{
  "model": "audio-text matching model",
  "dataset": "short pieces for a synthesised band: melody, chords, bass and drums",
  "train_examples": 26041,
  "gain_aug_db": 10,
  "time_shift_ms": 100,
  "n_mels": 40,
  "hop_length": 160,
  "input": "log_mel",
  "spec_augment": true,
  "win_length": 512,
  "encoder_arch": "crnn",
  "encoder_norm": "batchnorm",
  "encoder_activation": "relu",
  "encoder_channel_attention": "se",
  "encoder_depths": [1, 2, 2],
  "encoder_kernel_size": 3,
  "encoder_stem": "single",
  "encoder_widths": [96, 96, 96],
  "encoder_rnn_width": 128,
  "encoder_rnn": "lstm",
  "encoder_bidirectional": true,
  "encoder_rnn_residual": true,
  "encoder_rnn_layers": 6,
  "fusion": "cross_attention",
  "tokenizer": "word",
  "vocab_size": 182,
  "fusion_encoder_width": 128,
  "fusion_encoder_layers": 8,
  "fusion_encoder_norm": "layernorm",
  "fusion_encoder_norm_position": "pre",
  "fusion_encoder_activation": "swiglu",
  "fusion_encoder_mlp_ratio": 4,
  "fusion_encoder_head_dim": 32,
  "fusion_encoder_fused_qkv": false,
  "fusion_encoder_bias": "all",
  "fusion_encoder_qk_norm": false,
  "fusion_encoder_layer_scale_init": 0.01,
  "fusion_encoder_parallel_block": false,
  "fusion_encoder_dropout": 0.1,
  "fusion_encoder_inner_norm": false,
  "fusion_encoder_positions": "rope",
  "fusion_encoder_cross_attention_every": 2,
  "residual_init": "none",
  "optimizer": "muon",
  "muon_scale": "original",
  "learning_rate": 0.033,
  "momentum": 0.9,
  "nesterov": true,
  "orthogonalizer": "newton_schulz_5",
  "adamw_lr_other_params": 0.0018,
  "max_steps": 3000,
  "batch_size": 64,
  "epochs": 7.4,
  "lr_schedule": "cosine",
  "final_lr_fraction": 0,
  "warmup_steps": 600,
  "weight_decay": 0.08,
  "adamw_weight_decay_other_params": 0.05
}
Rows from block 2 of the audio encoder of a small audio-text matching model, named by matrix and row number. Each number is 128 + 32 x the weight over its row's rms, rounded and kept within 0 to 255. All counts start at 0. Numbers have three digits each.
After each channel's rows are labels from the 100 clips, of 14976, where the channel reaches its highest value: "loudest" is the band of the loudest frequency at the time of the peak. Only what is clearly more common there than usual is listed. The data: short pieces for a synthesised band: melody, chords, bass and drums. In brackets: how many of the 100, against the usual share in percent.
# conv: width-3 conv (encoder.blocks.2.conv.weight, 96x96x3, each kernel summed), inputs 0-95

conv.13:107137150099112127176119107143157158143164109134101165080148106138127172087070111141175138152131082139107156130129133102089177091103134119148144078073128145166142152148156131161206220146123162075122153121132085164173117149123065180150134118112087116094139183079168133163095132083138119199
loudest: 500 to 1000 Hz (35 vs 16.2)

conv.90:079086130122129180135152100162089095119174114109136104150086155112165078107124142100024101158130144148136122179135133111095143117122150113127101089129101113071181116110089122178192127178115159116134092092198113117152111136093173137090093118120078166106149190142078064100136095088107137133
loudest: 4000 to 8000 Hz (62 vs 1.4)

conv.81:174142111119102109086145119164133076171146064091166152135138104116128108134162090126150065137111121148122159140133077124114093093108155133043122156139056094198156100125132079185124113123117101137088161107040090121145084152118175074122098074094140138082152136133148123169109103119078116125
loudest: 4000 to 8000 Hz (42 vs 1.4)

conv.72:167132110105147150147121151143103100069151092106121180189111114179139112112096163174091096186127126098130111097138150138094083114166119185138127125156159149165206101154186162085127128155144113126057100168143077132115114108136082134082127123189069170190162159115113128101091104128158085106
loudest: 4000 to 8000 Hz (48 vs 1.4)

conv.88:139134139187165167046133169051133103152130102117164105207153170154105094120150125130125134124154112153128185136161135131161105128105070133136153094120145094168121151206205132151096129134140111098118085133135127085088136188122105117087107128101098147168186189073136162167122141130114105155
loudest: 500 to 1000 Hz (35 vs 16.2)

conv.79:145153091152113098162102129100163125139149036107173140208112064119156117104127161065155089091137179148089136104109054132116082071172085112085117153124144189125096126144108126130083127136148073098076139141097125072082099117088107113076118124140140099111133135095113102155097127106137090122
loudest: 250 to 500 Hz (70 vs 26)

conv.27:182150117167177148117079075124105100108116174124062111138109144099092138112096155157068099131120121089103081156145091106077138112143134129123099112125121115119078120106087134062121157218125157096081118102120153109119130077059109081097156111185125084168100132128151102093093112133106083066
loudest: 250 to 500 Hz (54 vs 26)

conv.9:186114092145132097122122170159160102151065105127120132061132134133144090146175128135147114094093129136183121137141134134175097054124113131058111161120095135114124110151082109155073107103104181144084169100167169123120087155120177154134114090022169176083103139128139117134149078128157168106
loudest: 4000 to 8000 Hz (25 vs 1.4)

conv.7:104131135151171128145082177150112148068102131111169136113133109154098168148084122142070130119087124106079094165086104132168169152049137075134100126114107107106121107061088102177177134182105135096130130129187100165145127162103170144160121134143146106036148136148109101124108089194106079109
loudest: 4000 to 8000 Hz (48 vs 1.4)

conv.11:208121133136147111083144106078181090176114114143118151080123148100180161141135210192082132159119115120131188119094099109116142098106196104140113156126113079137137137162161089137132142163067111145143104117167091075136138125123106094124101123149098195108146189152178111115099175169168134110
loudest: 4000 to 8000 Hz (35 vs 1.4)

conv.75:066146162158150145151152097145134107121113154116204116140120126120093131172153133118113159172145149049169117113158101100181142161121062132091152107102132187107066114161116108100121210108098081118116115142181109096137124139124142128126149164119195216122097145175156125172108156178112123161
loudest: 1000 to 2000 Hz (30 vs 7.2)

conv.2:087121108117106115118137150155095093098169087107170098165111080110123151081150078107119089121116137172105109194121102103123076077146112114106078118149147086126148146120173096165173113170067129083097154076166109178097095180089113083107107111106124103068116141104180123106088098156067103086
loudest: 1000 to 2000 Hz (25 vs 7.2)

conv.89:113103198123107126111142152175117106077097096097097140071099117142101122146174160165100129166106179095131167140093152169152131098090137123110148065107080138160130101146028086145172076116125114112131136131165143071092158167107164105124057127060113131124155152126105108124125103166132131059
loudest: 4000 to 8000 Hz (36 vs 1.4)

conv.31:101173139103112114118066151094146112118114148103076132198162131147111161110067107091060102112146146171153076182124117097180134129101105188084113180160082125104143135128137102117079135167160120153098119134186125165123107133027085110138083143137146122118130069118145074139127104118083100121
loudest: 250 to 500 Hz (57 vs 26)

conv.26:108096117126087105134117138208065123086167113168147122110099097120159139180132083151129116136108152099129080089144151159155069142133186120146082144120110137176084119179182116135132076123107130171085137117063154186123090188089113132090165133094121155141180169130164054105124104124121155097
loudest: 4000 to 8000 Hz (38 vs 1.4)